From a checkpoint of a small image classifier: arch vgg, batches of 256.
Rows from block 5, named by matrix and row number. Each number is 128 + 24 x the weight over its row's rms, rounded and kept within 0 to 255. All counts start at 0. Numbers have three digits each. After the name is the row's rms in percent of the matrix's.
# conv: 3x3 conv (model.blocks.5.conv.weight, 384x384x3x3), inputs 207-229, a 3x3 kernel for each
conv.230 098:125120119131129146111116135127145196127113130116111124107138155121085129112116091138117144095155126082094122135129141143127112180114127180132105144132131126132134160135161129119100138157165113128170094082131188081139157138075121114127124155165110128124159167106185141155099139128075131134124150147105141148141123137203199137105097122101113134129135120138138129171131138103106145163156176134139114123107132194149150136097121134149080113113144147136121173187138162135122154136107125136121087157164168092104135137173076130116106107112137179165104111114154172142110168122120073117129158147145160128168145131111117151126146162
conv.231 098:132134146123152114150174155140134124125112155142140148131117129163151084112103132139100114175161098122136136141173157168198119115134114147128108129124182128126125097098132164131094109156146105098105127102117140110096115145158130081138106135126153149136134129149130116098190103130099104132127155111081114128122169094094163140098115158118086143120100134093118175130150158134122114167120147104164121121120112095094137135104127168130105134152122198181135124074104099096137140077142156156150142099148071146142117149142159104120116076126153147144137174122155059086182126110101119096135193083127158157117140176121137137125106099
conv.232 098:158139108141080099070141166152134119076126158106128166139149126173115104150143120143126106124110123098120122138139149168129141134116138114115150126132164157127130146131119140117157158087113130120133109100122160117148134140112149119133108129124152139102129108120128127164123123135127102137136109127112137079125124117129180120151132102140096147139095162112143162129161130102137155133123102127138114106122132143171154118148156111153157143134145118102110167106126119092147066060141117112157149156138106124132159112114095128110142096126156140136146143154110129145112148119130102122145124114156123149098118115101122128130126154
conv.233 096:126098100126095116145135159071085096110123106139137116166114118144067113131104119160129151147159140139154126127119102132125105118147169120106100132112134157111170113141135129164131178149163114148151176101088177122116135133122145106115144165113132169096153142122140122144110116146159113122124107114109121142127160116117118126150133145144143143132171148125080153151134134149141147142118126119153116113129113113166170164173166176188161140135136098106124133086119120119092144078104158200148069083130053050107125134105151166097113097139131096104133097127098115110137125133106156134108176106112102145119131105132140113166151152
conv.234 101:141145118137139118131153152165134133141120125141130085134145131151143125113118119134163150154119162124141126127150144154149147105115123120130119134158152133123141157152149111125146112128142084129134135147123121122110118127111113156132114168127129120104129112117101131130076128160082148187122164137149158132116120125122150102174143089092125115134144126171134106170111117140121130168119124105120112130137134048114100076128085084085043121133132116152191117110140145160150130143143121147166186166138110143129139120150098116120131138090111129102128140170107159169107139115125122127137145107109120126149147100146127118148140109
conv.235 090:094124083140131145130190174201144127148161126107118142140115123131152098127092084129136113071092130160167125136100145126091141102157171145124124144145141166138130113145138126106114116131124127100125146106101135182162128132076101116167137111144129121117136128124162125100116109153126092136164144171069152115155162133158137131119132125146096162117109123137131088167134095151137117118133103171130137120148146148179108099185180093109179126166126122098144114113132144108096171146084122136113126149124140119134110162145121134064109124080104134151128128124128108145149112137117155117145146099157128098100110122147147146171141154
conv.236 100:123134154183184154106102150146134123119155103122131131155142174176138139131114106103095097129093093109104112158141127122157167125174127139102112120147147104160131136128109103094133121132122155120077124084101088099116086153157137124099104102125122119119138146126145153107121090116083099127133137145113128080174123103173129104105119131136130149123098122117093108116072101176120126124103160113115102133082126110122122131117117163124149144159167143097086150126111121155153121113131128122130150125117118078158147175123121128142112113106120109108109113158144137131137114133143157177157121146153108079145131124141139132120140131
conv.237 105:140121102138139113158164147144148144154131091143117084105119128108080134119116111136102108162103105171115105120126143130130132124129160159152139163088119122102130137132135136117111111154135138116106077148127118129132172129114154162143113112140145131114118112116127110125142140132127127108137108153123102115155128086124146108103102104108124082119145079156141142100145160139141150124136136125121147152127120133094120151118107123160135129127110094093120118125134088119108094127152110120117146133132091081120107091109112164160131119099143098112115129148116106094124088098108091129137080102152126114097104115155120131140130130
conv.238 098:132163098131116136145132137124114118141085148094142152132115126118135125111096142095126138138143166059082121147128173122138158115138152158156147093113172136107089153144149128113123136112128093095150115090143114133123129174178152129098152157113133140125133118131190130137134146069111129154121126127127140118125111135142139135125105112133130127100114174115090134113086181117119117121145122101118153086143132119107137158118123108123111098148108138099109161114111141126142109107134109116149147136082130112115112183114124157138087126102146119095154232186134186170139106098065133131101116092135100111120131137114142158102129130
conv.239 101:103149097153155143115138170107115140147117118158107139152089149044071163103101144122107121140130131135122152130126111114073098155120119114115137152101140083154140156150129160149096110163117096136136146165119139118129126142136165115139109116131128141124138156090124159112140113145122039158130097148166078139156036127128133098132148132124119138126121135103115146077127139117150140125130139159172136114136128147104153181085100174083090134127141196135147145151130107127165071093135066129128143168098105118116082126107142141100108107097081126102142144123114122106110091132122110126120082110135140111119132127131122177166118150
conv.240 103:148136136112129153087071117132127127177144108147098123130133114175119124116148108114146141054147130094145137135132159125136125108160108091119104134112141162134175131128118137117138148136106099129112116059079147111088100101113116141107115171183132136112153171139122154155120132136098083093128106103131135137069125154137136122111138127128150151150134087138134164157134104141123079119150136139112165164164144132131121103161130128120147124144132119104108109088110134150152082066107092149125133113126137129123115120105097118133121112107139143148128125128123105015127168088124130117134158198128143123118145126187214089118144125
conv.241 104:146135116149147096113122150100123138151134104123116130142090153128139168117086122117135107121197190109080150128149139129122120126111153121083140145078129105133093182183126132173172142101142132103104133111119163147123152067095142110121108112130138140146146157080139113168126075116124070094146111115134157131146111158121119170119126125161119112120117119127106080151095108144112136096150169113137140132117116157134102166121163111123131132118089142111151137136160113110120126066155137122131144121158118072078120096132119110147124125117117124114146155142082121141143116152144110176118084119138099070141186161104143136134113099
conv.242 101:126130127116103134128081091133133140140115111089130119110150103122141101122124150162149136130016105133124100158132148158136112101095103142139136167122106141137101146142122151142066126119137100113094089128120113148117133135161108114170136120183112074105142138220136134089110127127142138139147163169171124163130108148143120153155132123155114133113113092128094144126123147127145169101130138151150113120114146146134166132099106133137124153100116147098096129118113077125161083101114103129146114101129100121104106099169126140115146118107150131144130118082130126160120112148121126132106080150157115130125090116099194141117153147
conv.243 093:134142135129156095112125113113119159146162172127099109115136154117135109141154112136107114126139152147123154136142166162119128167122101130117133121111098116156134135113135148145124116124192133153114104064085125140130142115115129105093132105084149139137122125108167173134119143142119134131176106087133095144113086141126128187158099129139132111136080124087109089128106165164119104158148191099132125145156124165136131088094123089101105137126113143139096109159139112128150117134133148114172101118122095132140169147147144149103123147115106131136105131114133144110156172108097124109093110099095096129127090092119132117095127132
conv.244 098:170137132128129125080116131136134121084098153126122131108135143109137123120124151117140131138117118153177136129133123137165140143130167118125133135097088118173153127149143149104070126112126122123108109115127086110107131130139140127114162121087117168155138146141124124142159150161106103119110098101146146129112129125102157137108145121132111124148118159143094132108134146174154129127146150125106143100079108129127085192158147209162143124138117144109103163148154112112138111108117111102163157118149081108145074119114095100138099104074145148095126121115159137119152149124111125114123122106084118118092118125152138134124161144
conv.245 092:138160144133143158136108115110184168144119098147154132107097143105108117165152103144093135105133152123124165110120130110122146153122122091175154135144140135126142127133189118116148123120150113118116131120136123138098133170141139103081147100119143134138132119134156155109142140139117134161151125097147152132127114118116101164100110101116148135126125139130122153138111142150114127121156134165195140120147104132170199177128156173126132123119134123127142138124135150178139128137150137121129125128136109028106131080080125123150120156143108120144121138128151132146121106148123113129144131144154151157162101111103093103120135122
conv.246 103:138140147130196118131163172118094119150138137126175148140126151140103070141116111110118132093133149115160150123097135127084146155138137124143160108130134147121095131131112117094116133159155127130135164129153135140170137154108146114131119110113151132165132129141121142115133125162120166130118092105108102108154137109126100140179151131125146124122165131120122118134167118129152112115112153108104148123099131103150127122129102109159098099124095152132129120136131118143125104198171132112129119131130106126125105105154108158144106121110135119083142180155142182200117125163112132097087147128126107113133137108118167158135149158
conv.247 098:121120127121086131153123157131137127128136116131119174160155119137142090122115093101120102121111105101102106151176098144105108153185130136120157106106164102152151122131129127137107134127142089116088100092111110064075124164127149113072078124167139112105159135156139142122098114155124141136132156146100139107098093176170127138118121128132132123133149117151156131151156104117080132162100125167132102109122120138100110090090047091147087134134100114107115136115136120160153135139185124131124161203127154127131123140092146171107115104145143111095133113129161087100100089158101141123105139141127139149142117133126115131112126149
conv.248 096:138111131078114140081126144097130130120096130130138118161114117080096076109119147125112138066107090135116130127149139144169158112106122141128128098141084093113122094098131129101092130106130145093136105098107113114161137160126099157138082176131144129128115148112120132143117164085148164109162161138140101129122136082123136155165133130126118107125105143139122119107116080108123093133142119135116128133131119162144155157120168141140165089179143161173117123086111144136126116073109151122156131128158064099138100108137156135110115135119085121102140106110127132118119111126128138129113126123085098093143104112134142140114109157
conv.249 102:146121113150150132157134113112135156141202116121157107101102150136105151121083096187180134160205126097143138145148150116126148166162130120166149123168133133135086141167093195164136130146140142129093128120120154147114143123128130118144151144147145117082134094115132121134163132110125111105119122161131131174140118133110122132083092121103119160157160144111130101104110119118159115134113094140135089124129115116126102122087148143094131148144163117088136136106101128095132192104134157143104141155139084081113120096081188141099145140120137107112133092131085089154104158160104152126117143171107107150128149111110120119133081134
conv.250 098:126112136102117135122145139121092137102134136137098112166103108171131100118145101134127140167121165139104110136155141133139135154094124138139131167119159121130129124129140113108175144156160143107151126104132121105097120111101200127067200124129112093129154140128101161153084104120112091094170117133117111129121103140144085098118107109128144145143116127143123113152135107151136081111101162161091154139114149096131151146093138201119106144151137162141104152098115132111132147135110100110102103116166126110135157127105173148144117092060129121129139099149152124103107135083128122102150092079121125103161148075167098109120146125
conv.251 104:123104109081078125088067083093123115096097105106124136126134135142103100143098079111158149137164149153130115135130133116097132131100111093085133091110115131132121139177138139168117132114143107082097145111150100119112123124148094128168144137131108188113138113092138103101151131099131164156155137173156144122152132122148101109155122120142126105165156100142129126114078093126089125132111105140125096117135137157155133185140125216143131093124139126130151119154169112163144151120113115135065109143159081138133121114143117143154098163185116141138116151093156143114137064135102098128095127167108131112102114141083067130147140137
conv.252 099:135126133141087118159133128132144104145129086130146124149132132174165088164154119098140137105124148113119146145111153191154134136160116090138127133149145119100128123176142147139085133126118188144110105058095126115147143091105124120130139160086104158132169119094134141127160135125095047119096095134090110138117112070150132132092148115146144137102109123126111154150166098125121108151095104134077088112112142135113172106120160194098135148081121108125129152181158130129106139146091149151146167134140087079096102108140119147175108100176127127115142128132100137101138144135113119108124114080096100128122120152129134083122151115
conv.253 099:177139117127134108128116115076113165112111121145151119124087055123076108197119152092100110108142106154135146147124170181163124139141162163138133111093090118122166102139161129150124134128118110116144149144127129103131145115128101077135122166166138162148163160118143093119107087130101142143106152131113170117140092109098134104144114115136111088151141148100103121152093132185164154152137101139153133147148104130114137125081133154104132112123147146112164125120127141086123110040085131115097138114139132097109099108143130137117135155146091106132137198178141110172135054117099098150088079116113111102130188131137134102133145133
conv.254 101:141127137098123173112196183149091153180108137122133136130134120133121154122125128150089121127130153130115190121136133108176127092124119137136133114171133154123101158134107135099138105126128167096105122056125101075141106136142123147129136093101135131137128126117128173115093163107151128138119138125152121128090120130101160108116125182101115147088106137122094113118110092129138099109137118100165119121108101138128130142091152105073141141113134146162108125085144124076144104138181145145152133173131143121154120109176120105143168113179087111145121127124143175106150108120133121117103124112134138093102144137154176101104140121
conv.255 099:151153143131141161085082120135115154141189135127122121159121119118119132150130114099118154114106142141080100136150121117119148122209175103102142139170121121110146130129105115153144106145139185131124129131092136129145139110123142147120118121146133114149132119091124141116114124134135105119131109141141128138112147133140149137117116106103103105083112148120105115135116118166195115079102144179136119122121116120147140088119126149110170166132127092113149147131172125117138089129115093091102132105104136138151092090123108102101093106069096101108140133105117168115117117038115142155178114093136093112126116175112123117109114120
conv.256 104:130105136078160147132168137133158142144177151149156148100118174149173165126129123125128141085122130117129139122156120136124147150146176137141141137139152133140160119095098105137135110140117140114115122121126123163136111146145120113143127128150158113124150103124144148141140151130168111060125117126118097121120129160132158171115099158090122192135147154137108127175091121141087169149136142145130097105109132145141160136119156122094104164145167133163170122196166098108119067079096078098105115158148165141121141100158126136105112149098153149085128144114123118099118079096116124125105125158125106099090122132138110129131128095
conv.257 099:124114110106106111147104121124112147151082104178118138127090110110133152077077131158114140146186133161153103143128142155149160117100144114105148179122151212134158143115121131120167121108147115111139105121126105123137133119111111130145100108127153116151138127150126122139133161150182142155128114132140121125124135135118091130129122136107156130152123122139142115145160105134141133162112128140095115116092129117134155145120133129151153100133128113115102131113112102091122122125134105118130185139148117114128078070162117129121104145122116150120120138184147123121097166099107103158095158153125115153088094123099092138153155138
conv.258 099:128137085115177129145116129116132113139095122155124158087125099125103079151096087105109137123128108170148130134132128131144091153169124128149086189165078151131141160176139128115113158130136154125110102095099115108146119089125078068099199129135128110127101125091149137152128104077149145119153163158126140131168160129129109169124116122109162128133183169106134140095086121133134115148148139139130134136156167104069076141128127170104151153157102157105104149116163077102139132117081141157124117088081065092156149062134140141147114150154105086124135171154114176120140074085117144122167164108182168123089103138129090152135134159
conv.259 101:155165127191144131149155118065109143093112146136126127127113122130105139172155134123107120068117155136098138122093158107128133124143133145149135135114139135139129162149111100114143151131139104144115198169116116120112134143119132124122151134153112141133129117133112121153113111124137159094136137120161141120096130145120120122071116140121100145133135141089116142076132119138183150098106147136134106144119124147143116115107148158141113140148089135094093114125155050085158091112135132120121102129108082127169113135103132190128101144116122127064089152141079158144114169144126107091106112138142103077097117154118138132120152099
conv.260 103:098135138166133110128140150125142108086097136143143136125138134145091107137132131151151131130113142114125144119126140145178144110145103153133112161146139129136154072099094112104097127136115111117137136146148135152096190148100128149120124147127131106075130134104106117134098151123111098086108139117100111125127083149116143143069104136105086126147186159106154155120158117124130117102096148121111147125125157123137118113146139163148133144155133116142133135135162161176132124138143159156136148137128055070148138088121111146163099118126138130166135120137150112136116106121140139112154149151126144120129144116120121105153146132
conv.261 101:110094138114082105144174155167097124117115106106079118177139105161100075107150084124142174160158130126138144149128131115130100127146152120085162172131150153113136127118141127145154132150131127149142139172111133150118126143178112114133087109171132098115127102101145106123115107140115105152108110169084163178117167152111111114168120143125127117103106091133148107089140162119122153166097102154148147113143162132137147110129129130141116101136171138140142118114141180212126144172111128137106130152131162157161106102110129094096113097110150159150157132146118137159132118145105120167082095146101094160132138130095124140108122126